Weights of a small image classifier.
Model: arch vit, norm layernorm, num experts 32.
Training: adamw at rate 0.0021, 17300 steps, batches of 256, held-out accuracy 74%.
Data: trained on single toy objects rendered from many sides on busy backdrops, 203450 training examples, 21.8 epochs.
Rows from block 2 of a small image classifier, named by matrix and row number. Rows with one number belong to one neuron. Each number is 500 + 40 x the weight over its row's rms, rounded and kept within 0 to 999. All counts start at 0. Numbers have three digits each.
After each neuron's rows are labels from the 100 images, of 14848, where the neuron reaches its highest value: "colour at peak" is the nearest of a few named colours to the mean colour under the peak; "top examples" is what is common among them. Only what is clearly more common there than usual is listed. The data: single toy objects rendered from many sides on busy backdrops.
# fc1: MLP up (model.blocks.2.mlp.fc1.weight, 576x192), inputs 0-95
# fc2: MLP down (model.blocks.2.mlp.fc2.weight, 192x576, transposed), outputs 0-95

fc1.58:501500532475481516640528473532462491485478572550399521518513453534537503505519524490559545403538472503525518526416455490461504483505546435461496471514538489472475509508503494585517491544510492521502521504544498535486569448427479513567527476457510448508443508535509511451493502522528511504
fc2.58:466473514516514465432497503542494496516529568462623484488520434493448473509544458495504569495495511505456534478550528513467485482483498485513543534410454473504439505535498500480465520462478537451477518532735468478512520458505506533529550504552446518441487440479465554491539452518513569454
colour at peak: pink
top examples: red; orange

fc1.94:461481489519499566497525554486510516462522468504455562514495549495509514469482529486500465495475447479446533513543537513531439485498517581495505500477443503487521517534485427525475494489468447502477531535535485458474560523602507440421490498503516454517454482508484541441476571450496549450
fc2.94:533502581501462465483458536505564522509474537538379458502554370519423482487531470497528595483517521457465555512552529504393536508514548436515597535462555543543400534514536520532516497519477585506516501503515522479501498493515491523570530492522512503475476462504504471491537394549512515521
colour at peak: brown
top examples: metallic

fc1.313:497518446581447511527440584448466561514451552525439459509432540519537507511522541441458553511479556457448579459516521513498522489485548527489565472513501508505446452581499490504541515513478485536490490512517470534530534509562482521453529517526426503507482522460438483458497459568548470531
fc2.313:553533533448557471430502447530518477488471568433331474489511447564470521571532461521418500495523484429495548484480523515498503513532473552497464537421541489548467532484533565438416518468554527522464520554500481492474492540518560485456599435518550494460530429499481465492448500518483535442
colour at peak: cyan
top examples: matte; teal; from above

fc1.478:484538545450571561662495440554525453488450484519455511499509571518528472513545609569491514431508473461465539460378503451502508509539503504442491480517561484495517517457515498621497479494529447463518488517509478535479524544432469548516562461490520492566496503500534467495503500533519508538
fc2.478:445488509576440487530489495512444504518542527470541473432549469468494547490442502484577512539524577578516426529444447496475507478530509411471525567483494562468502435551407486504499500525475469533478541484636465527467497453485489528604512497454509507465477528548513586487565495464519424495
colour at peak: cyan
top examples: glossy; teal

fc1.482:491461503503515514499479555450439539434455549514447526523490556469538509453499518520578553460457507508447547465578490498524496512499508465498519465512489503517394530480506442520485502501498464537469566502524440542590494501441581475518501531506452478509480472506541533437576420516517439565
fc2.482:541526519465513511474467507471561521480517501499419490555423560534509428488554513499489528397498493436430545468535539512413518523538502525510540485533531548518484500505562539561439490486453509511446442510450503433535521500480452519509543491500580481530531489493472452488482498535470551506
colour at peak: red
top examples: red

fc1.341:543522509548503557538430593474428513457449496529426525493478517508542519465507542515500499517446525406436590460546561507514492505507523550469544465443500485500448524491550488542526516535528510527530544564492459564566511571582536447507536476488486494469490464527473503422509477554557519490
fc2.341:565569551458533495447491495489515497505528555435403451508492441543442433554546489511460561453548491418470499509492529482402532543601495509473521501439572501552464533504566555461425456495495512535444480538524483496490481504515530499508617427513564473462534475515501475511482468564493550477
colour at peak: orange; yellow
top examples: matte; from above; orange

fc1.256:472481553500532468510554578485512532473431547515450472535522579449601520499516480528560527518535503549509529514497461453490492432510508537464505478517450511526585545517509470460403461487455420519448552446531461515534494546528542501495503472462508467558493499478540572401521494481482470500
fc2.256:543504536465513480470475451487568511527554525486378471554478512511451476537500501519473528458489502416483582485497545550476472521523504477529539494511548535527472490535549544500510526515490597459502491491447540441545534506468517575528533467552538500494521521470510424466511414567506500511
colour at peak: brown
top examples: metallic

fc1.12:475477476567455519508486549438485590470498470531452459526538580510501461508513509448500473495494524461462574494489544495479551489467550486468542486531490475523464490549533488516511484525396529490481475540500417555580523526548504512481522537500495442449481475463499509505491463548522513489
fc2.12:472478454589501503475532471536487551497473488475415473513477519529501535512486494494418482671541509494508524521485519525504502515479515484513480504478468477510478466547516480448431494471444507516402494544475474580496482509525521465447511464514556481514479490492474467446470518527489535468
colour at peak: red
top examples: matte; red

fc1.193:591548467516488516491458492476469465540478500495477479464572517553542560553531501469493496489511479431456548450469415513481562547530473516452417559451461501500573411462517580463545491538554516514586557469485499540529432503434501493494533496469504433528535489541495541539484502518489536501
fc2.193:474518467532538514450551491480500508547569507454459435453488484478434541560513425464510535606533560557600509423459443526455526550504521514472502567452472461562580459479468500486462551482507508510494547541646450506498494450489471495515537489504568526425483457542486468501540476515495484501
colour at peak: black
top examples: red; orange

fc1.354:522465504558422514584461487534486549512487559505434456490481479520510525508527537462533539509522548527486586453399525531449539484477523405470542522522523505507484475495534511567557529560464569477563464509436485531500528493459461526554504500542455508485471513538498488474534449531511432533
fc2.354:452536583476489533482520435546465498495554537452506454458512504533472481507479501553502530425504485513486428510449523469399523521542531502455545525479576469512495518502482525539444493485483443509458455555569504499385559472473475516515586449529528467506447502510504506519471563518549547471
colour at peak: cyan
top examples: from above; teal

fc1.279:534484584515465506516519537446533533474417518524433475508537534485569555530557468531582505452541461501468569464517492444450511418443458442487524485575526534495500525500516462511489526564479467495461560495458470541482536518446526529533503571497519436535426486484510511447542483511538438560
fc2.279:508564532484525459424494509478506479496532568408370495472506450499477478564592456534474551500542499462523496452519502495466483497550516533481528509433544486576464515465547535430467485447517513514489491573701481506517485530530559522537630459538524524419522457470478468493491450526495476507
colour at peak: yellow
top examples: red; yellow

fc1.199:576520444542520475487434513454486540552465486496488469464542500494546524547510506495442462488437534449511532522529479534533507537554512518493495528454400468516514443503505551469511472560549512533583524494443498490578433524563547503498495523511403507430550502489514586515488404469484454490
fc2.199:476535504522541489482474559417462505521457489497457463536507503500459537539507450481540463566563509512569466428540475520423486478493484466505569508521494497499524478511475473489482529459496426545502479509625459468465476472481431507496537530466593498550538439438432454473527552535495484541
colour at peak: black
top examples: yellow

fc1.177:601552470515491518563417538464452513499491507519440520480457539510550526520495559497472513509468537441463529495468525512537510510558520581403502464464486480512537497483486511511607433524552502583610519524547506573545461542583528465462518465483452503473536482523464512527475440539529521463
fc2.177:532539520428520506481476523451441474490516536390458504516513536509571562487556486541515504419535496527535482455530503553460473432547504478492569482479532577526488541470536491517434500486550478515515487522541500507517541524470494525562595504534560501503560549457484476516499513495517439496
colour at peak: green
top examples: teal; blue

fc1.295:547446526502479511484456494542492538566513437482480453469541547590475502493489530487497455467489545512454518477454487530497544507482529451480567488485534471534515497525530518563558566542521593459535529514449493498527500517464492524548443469551502502416459460473496509521598446517546558535
fc2.295:435516473443481488450516437485499428484509479447464475506559516488496475544487478544508451482501477461524440542446504486483480482512494518461425538436471431560540510463465543479465484429504473511488480555587425506501525496472576519441566488471549507479512509506561528506481583464510564441
colour at peak: green
top examples: teal; green

fc1.143:605513477522472514576435562487442518523463521519450516480500502499546574502484556476462519513459551427453556488470540543535526486560526563429536466436474512517502490493509499527583479543558534544621510504517522553554468540598511451498498473501425501449537460514466499517496407511514513469
fc2.143:544552532403526516462458537439448471489526518421496483527548537546555518487544453537525489386516456476559482464543487534468478458531502498503531510459534563507526557461529526516408493487534456532493494506512468499533529541486524496545595504474552464498551526470503487548516512515489460478
colour at peak: green
top examples: matte; teal

fc1.469:466500465552464549503472504457473529455564503507467503565468573532477449473504524475495498526454497449450552495519575517484513519463548539513522472467451480534479498516508488523477487514438508496441456565510457500562534510518509438438518525502510451460489455509499478513461528537490530475
fc2.469:494478454606415498476512563422505518508494473423540523500473512465531529477473513510487472629509543543534476518544480520516508505519519483507486467475448516519498487504525455442516443539477544511490494472442546574556461538502492465488471525492484524487535561494513507469459457494507444507
colour at peak: green
top examples: teal

fc1.43:548492513458515545632525510471500564485455473481494484531533543468612516471483583497467522454479534508455532475434495477532507424479561521460532447543518516452496500499520409555448484578459452490489540464490521543471559537581463481467453501465453481502460507470518492500485430440563470509
fc2.43:464554499508506477497470494468461503576499470432664406530477497493532466534487486490482494484455465476541431544492502502483489482535493479507484542473502531523554465547405551458461475533453436549455455490651537484507486519516525475462539480496484470480498499483439546562515541483489491477
colour at peak: blue
top examples: metallic; blue

fc1.424:513493527470459509518479461484502572471506492511485469433555513620516505493483513469554508477607486442444569500451514493446540490514572443467575516504567481556530499470540521557519510471461585533524529507523439551493506477459486531516526454452541423473409463537513501427492483582499545538
fc2.424:477503484486501514495545440541482465499566547471557454471471494526481505513533483508438535533484499491474532493439517500504515494489578576450474517443473424529532508461495529506476510495517490493519499608677487556455558481512521499460547430524515521411434483554502508511435517500520532473
colour at peak: yellow
top examples: yellow; orange

fc1.303:465534540507457549597543542461456424438484580491492518522477508511555501448471543490571569479543512501511523447447494503461516483502540452443527448508473549451491511484473466577525490479483390510516502486551520537433555430458423514486512496461502503559474535540509519469472542519553512537
fc2.303:458506511548466478475541460482493466445476554486691482442478489471508480531513464519504525516496514499468517491545513437468512487476465409518470538535451475451457467514478509466503496527496487510502506525724469546544498474489521543524474490524483497432511493499521585477485477523500518485
colour at peak: purple
top examples: purple

fc1.330:610547474519479522596448556467473523501478528518437514458480534512548558518500581494459523524466566436466543491451518503498534499546532595408538490454499501509502487482518496530582452524569527561616510531537497582535491541573518454466517457478459511458532470516462518496475451503541526477
fc2.330:530542532419541509465477498455462462490517518396479500528515535536567561487562476539514499398516464500535520444539530552454477446548526484488536493477528566507489533464530525514401495469543479502514492527558500509523535532465527512524595511512555477491558549472504485530476493495514471470
colour at peak: green
top examples: teal

fc1.357:541505531572468506495497555452460484471478492503416502499554492500524509518518518489562475536495514471471537522532459461414495473509511525483549506460520527480431538592510499498511529535452450515446548544547431514536497523560536464562548458427532480480475487466499540509540477529534530506
fc2.357:505535563481516516486535502456514478476534539422372500492458453512467461525548473538522552514574518474502517459498482436392539533554495477462513469501557523529478540478614523493410456476491503540396447524466460521520479536495503512526572478495580521472538491503494455527483485554519525549
colour at peak: red
top examples: matte; red

fc1.207:563476447554450550540464576455460555505483442500467497521538562491553546475461544449438483526442548463450548485494526509537539493466537556475524450456434507489496460520529460522488518562445551460519525491463446543575501548639500444476431510446428511449510492467491506506499435453536493493
fc2.207:538553502518499482438460464557461526539498564457490400514541454573437464537502461446502526512508454428501521526469492504418507525529507459530496567490505521505478489576464557427405512486426463544387476502528453491440473445501526486476568467496509425502475428536480520512521527540495578457
colour at peak: blue
top examples: matte; blue; purple

fc1.150:477470520585487487483527486464490515531469509553432527534486457555489472511561473474572468548556504532604504489541457544455459509467495498557523528526463511532517496605477516532496537472475452481403465466507468437505494458476513540542549549533495420536491533495490530515573561518423506557
fc2.150:552551515482538443513465598514443485501458587496396468518516428518576536548547477521487525462509526481486478503463495528475499511554523516470539513447552524526482552486552486489383480504484458536450508542597499541468499554528520436511579442510523518516559492467479459531492506497556449483
colour at peak: black
top examples: blue

fc1.571:501468447571443581528473548467474500461517443509450549528556591483483504501471513491480410542466513461444527480499555510520516489463517566465530470450470476480491524535544483522546504514474548461503491534507435554528506558610497451475484542455539516477521465475469483485480504493542562465
fc2.571:462506501534464528489525517525466580497543527434455444531487493531481442472485503482483532570525523498489515558460510483404521520504549474493523484516498503509466518565553473486356466492392501529341467529482465541477495473514476499488487465519535452465452483507487500486502520532505570482
colour at peak: blue
top examples: matte; blue; purple

fc1.248:469481489525479483520480506533542584507555527528436527579461517509509474453474525491505463443457538500454543551556569507490474510462536525503576490505469464571505496529497424535450501471439545504421495535424497513527561498476512507497483538537423430443435457538498504461498467517437487478
fc2.248:486531505552512455474474571461526464500415533448568504469492448431519530507538497556488444641565549518524465482546498493547499476514491482490527531472504536554461492436558478420552436475544538506560482510471480556522439565499512519541565505511507561488562527459482482485456447524499444528
colour at peak: blue
top examples: metallic; purple; blue

fc1.275:507447522516448527619502478519455461464473538522442548483541495534506514458471513468558534474489514490438523485411510518477518445473554474438544448493477510455448494524474470632570565537482527464505560488564468557540535445481432464547490515471508501509512468508512526480487480499556545483
fc2.275:458471493521504469440505492497493449520523543449587492451486469498491490557522433530510537518468505495475495497542518493507456502476471498517487519436447464515477477502467514468501510487525508469505547509781476514543489497507510513527525483556459526397495449500486542487525472488467541474
colour at peak: pink
top examples: red

fc1.284:530498514546508526512467578451438515493464514512429480513495547521563569483541514470548505520485503480463582431549502494497488442468529503481543494454445514494502529524502458521499529490453463499475533511511518534523514536561487460447528519453477453541490519481477544427509467510537474490
fc2.284:500538563483556485450500494497518480473510535432382465506488468529456473575575464539481595456541515418458538493518527465408514533565526483448558494454542503565450514475586534462489490484520523535509488555579486494524522512515540507502639432530569517441522458503479457492462448553516557476
colour at peak: red
top examples: matte; red

fc1.92:579473467511493559471516518460503523548506439448481486467553541549528531478483474486515447468491525499465486481488428534460538517488505500459488512480536458525578460504575538534522566541526608482539523509426502514545511565437464529574469555515508452460464440471501492527537487521505556499
fc2.92:419513501488510484447564469511499458516507514451420421468552479484462504559457489533523445530498507489567433510463435469479511479521514490435471555422475390539538523487443551483461519485487495486459503555651428519454495496473542505501545474500548520417473499505566575503519547469512519459
colour at peak: green
top examples: teal

fc1.421:498523551454548561672522459522524470482438512504460532487534522510552500492538571542520534424532453479488526436373500455478507473504499469431523453566549509472478517487515494591520488531496436482508469487536535538465526518476435551526530475481515485563492495465533469514517484533556492573
fc2.421:427505505593418503520499494499458508529539523468635437469503472467511510470454517498525512529514564575487424545451486485449528473521521412461522535487481522495502423552428479503512480510446474556470503521659486523470501460480473507555486512465507492456460522500489610486508539494534456515
colour at peak: pink
top examples: red

fc1.343:521449515467499545641520505509474566481487497478513521517512537487589487449493576485479548471518540489444537489410479464525543455484562519423557423545526527491488506498529433581452480562445457475479525461527504549489548520534474498485439477490464496497460475493522481505472428465574472532
fc2.343:432505484510520482514490492482434504553513484439735444500471483491560486512496486506483504493452502509538442528489504495488478469504496478492491548475467521513524478532381505483474482517484448546468499490698521495498498498515513504490531479507498489468486497495460552530513533478511485486
colour at peak: pink; red
top examples: red

fc1.105:512522456556455553536465548486521513489553461541440542506506569520487511468450548485489417540475508462480514499520555510482487479499537558503546490434467494508531497533513482529532501483442537480473471556486463518493531541590501454458492529444520487470508456511458499506476559507508545446
fc2.105:525475479552446484479492607479506560487487501427525470517504449504524478491532501503456479596511530486524512554527496511507512514521527511510498487490490510536456541515575463411442448519447559545428510493429521566550442547546536471511495474488505477443503504490489494481494427515505485506
colour at peak: blue; black
top examples: matte; blue

fc1.67:621515492516481506535438527486450508539501539497456531490504500521551571531512521483465557482453530455463523478470491540545512485545495532457482474433477493507535484476511531498593472530592524554618521474489546555571467534536517467516494477512385521455552491507475514533489383514536497484
fc2.67:528540522420538488483459531474451469487481522474455504480564490500540574498517459520558473412553515509559477455561474558494492448536477484527563517486540573494501500482496489518428544495542465517511511499498472476500503490460507523575570535480530509536554520463505479515556501489483418504
colour at peak: black; green
top examples: matte; teal

fc1.203:538500484517455513558419553551478573503521498507438437512490488524526539470524538486445514518455543431444572499434509514498549484502559529409574501452490470541474458474570476541542495563494559489590556557475466579523537515560509437468509446535518494442483471533484529460503427538541514483
fc2.203:572565516465500532441489455507430502506542547439456429497561483581463477529483483477450549468526457414502539491431506520414530534594527505490447537454558499509485502519485558489480501503490485550471454570505474480448503466524536475481578436473557436516521489514511507544474534548513571444
colour at peak: green
top examples: matte; teal; blue

fc1.304:498464516573451463516529510558577527493517468544458475445569421457484493462442523518583419550539583557502448581470480467455508468524509441473553522479485471509476473521516419494483469540447548469457576533465481529466495438454518499569478514495589500454475541503579603420554497447510511481
fc2.304:462566514521435588553493401484468483507536434456477468500490528531423458469462564515464532486551518491457551502454531490410535534573535489452512474540520493516534457500499506531506459503455428536481440581445476515445525460481462503451511465486559474516454532502515478507433567570530547535
colour at peak: black
top examples: matte; black

fc1.377:497505526509511492619526443494525565533507472524385510532474540502529490473490558481475530454540560526432555510516490486431481488471522530472557452569556499523472504505564430553421514528415444477399503518446490502469575512436449545507495514562501487502472529458526488469534506518473465570
fc2.377:483532471561497473538446531544472493528483530503421537455481443389491541480512544521489479603522600553560456487500482522533501507514534490475581523501518551497444409492501431459524468516520503519539498549518535543472471494539469528535530518548531585530491528481465481479504473504515435521
colour at peak: blue; purple
top examples: metallic; purple; blue

fc1.11:513505477518478530510484598478427507446475495483421564514483533483520483487493531499485487524426518416412590515550571476499490525483501576472545480471468458508438537484541450525482518493530474527509563564513422551561483524605543439489512458492488505468476445528454515449508462525507556504
fc2.11:536567582473524482452476502505506511512505577439407442503519452540440443539537490509511567442555509424461494506482536471382530563600498479456553515444554520548436537505541543495419479491471520526439484527495484465464493490487512512547600450523558486465517476516482491514498450587500541492
colour at peak: orange
top examples: orange; yellow

fc1.498:475464455435522542569513484555463454477550541479511582512490469480496466456515522504525552464441475537516490515421516486566500508472504507486499463574550508435429519488495491556464538504490463428460479519524474505438576458512449539488505512538489537521445526517551453542532563463546518529
fc2.498:461445507503491528544523476488463511524528449397690512489471527490569489482461509493523503492452483528488488515490487472515516491471487478497477454501456459493521494510473475521480503543507505438483511458625521503564501526458497529510426526545438496418489500488534570504495488446511493500
colour at peak: pink
top examples: red

fc1.77:513503550544464483608479496483470490545452551535356521477482521469513512516512530492554488471515509538552504457420490512461518469498468438474520521574552515480471486536508491563622536539469516419571451507499489543523512511479469564551538507496484544538514513477509497513553504536517436547
fc2.77:481512567522456504456484517455458524523523546445423470508519502515437495465505489507533567506560530530474458493473484490360499497529532417481587472474512552516434503518510483520496499451478472515467472486648477498454527475485424515525576525502570477539488484494514474468475503537551491531
colour at peak: white
top examples: matte

fc1.528:535495502596437545521450578436474526446447466546412519489520547504501469499500540513540438548490547435460542479505517472466488489494526529481557527443489497490467531556507496501530523536463488549509529577529399554540470525568560464510548486441532473471502452502460525481506509530528540472
fc2.528:461500553510531524476511508485489519467543557407387505490460505505450439518524464519524529521553507487483491460501495441361515565525506457484538477489527519536467559523597483478379474426483512509376468526502439516549500502516515504499547477515595485463535477515496480485496497559481558492
colour at peak: red
top examples: matte; red

fc1.403:483469516489501456493533488492533513473504580526444507485502526469537477476505490531588558425513514527472538472576510446467501455479513447531508516512475496518477473492474431526500548524488473507475554533437476581539555478395522532508478548513487491489435517498558561432520459538534418528
fc2.403:495494521472537454441474506461555470457504507455456533438488482456509488549634423549522492504535511485515506405538482499501437469463426514520495556482547547497492527485564520484425488450516538475447501513531448469523479557493521548554578547490552527474513468429488437525488504528454481500
colour at peak: red; orange
top examples: red

fc1.447:521515520445539511631534533541525505464483536508449510426453485465562475489462571514525526444429506490492503541429506453546464492477513548453537502537560480457446513479490443592431531493509437515459540532469500554452562519599490516514501483485529491541418475567524494511540562474511489498
fc2.447:490540495546449464487463488453465521544536488426637421506493502495518466489484492482513513509476500474507498513506544496444490494538507438523516513467479526488487437615418518466434494535427461500391463489617509456514477494479499517518514514518482429502464487490498563528499515509471515490
colour at peak: orange; red
top examples: metallic; red

fc1.285:559584493503506560604445535469492492475507510548451500475450506487504498521435578474455505542472551452450497501457546463523511499536541617390526475476479474509497483482486539549538470512528500553583517562502502549505502534622507459430494468448501512487502450526480508532457500510543552449
fc2.285:502536482446487521526470507456456500495502503399524483540499533501564510500561498530473501437499497481565529480515536560540492452531525483490533464475524558541516536432505493491445476536534523512501472515671556545529527568537519502524558490532527479474510529497469457540471444517523458524
colour at peak: purple
top examples: blue; purple

fc1.483:553489503604489480461469534433488486497482499496487490514567469462502461564545455483562472576490492462508530484577461509481521500505460462551478540498450502444459450570523551458491540553468543443464503488486463491561409515489553510548485558502479499462529475470528557572548460523474495533
fc2.483:523551482539501512496487533501502527499446477537325493534512455498524521489467510454500384602539520491572518528509494529464527514516525483536512537555483513472511433599475504501417541527390483557373470512405508516505467490481503478505499481419490460529498510483455514519560546484465492515
colour at peak: black
top examples: black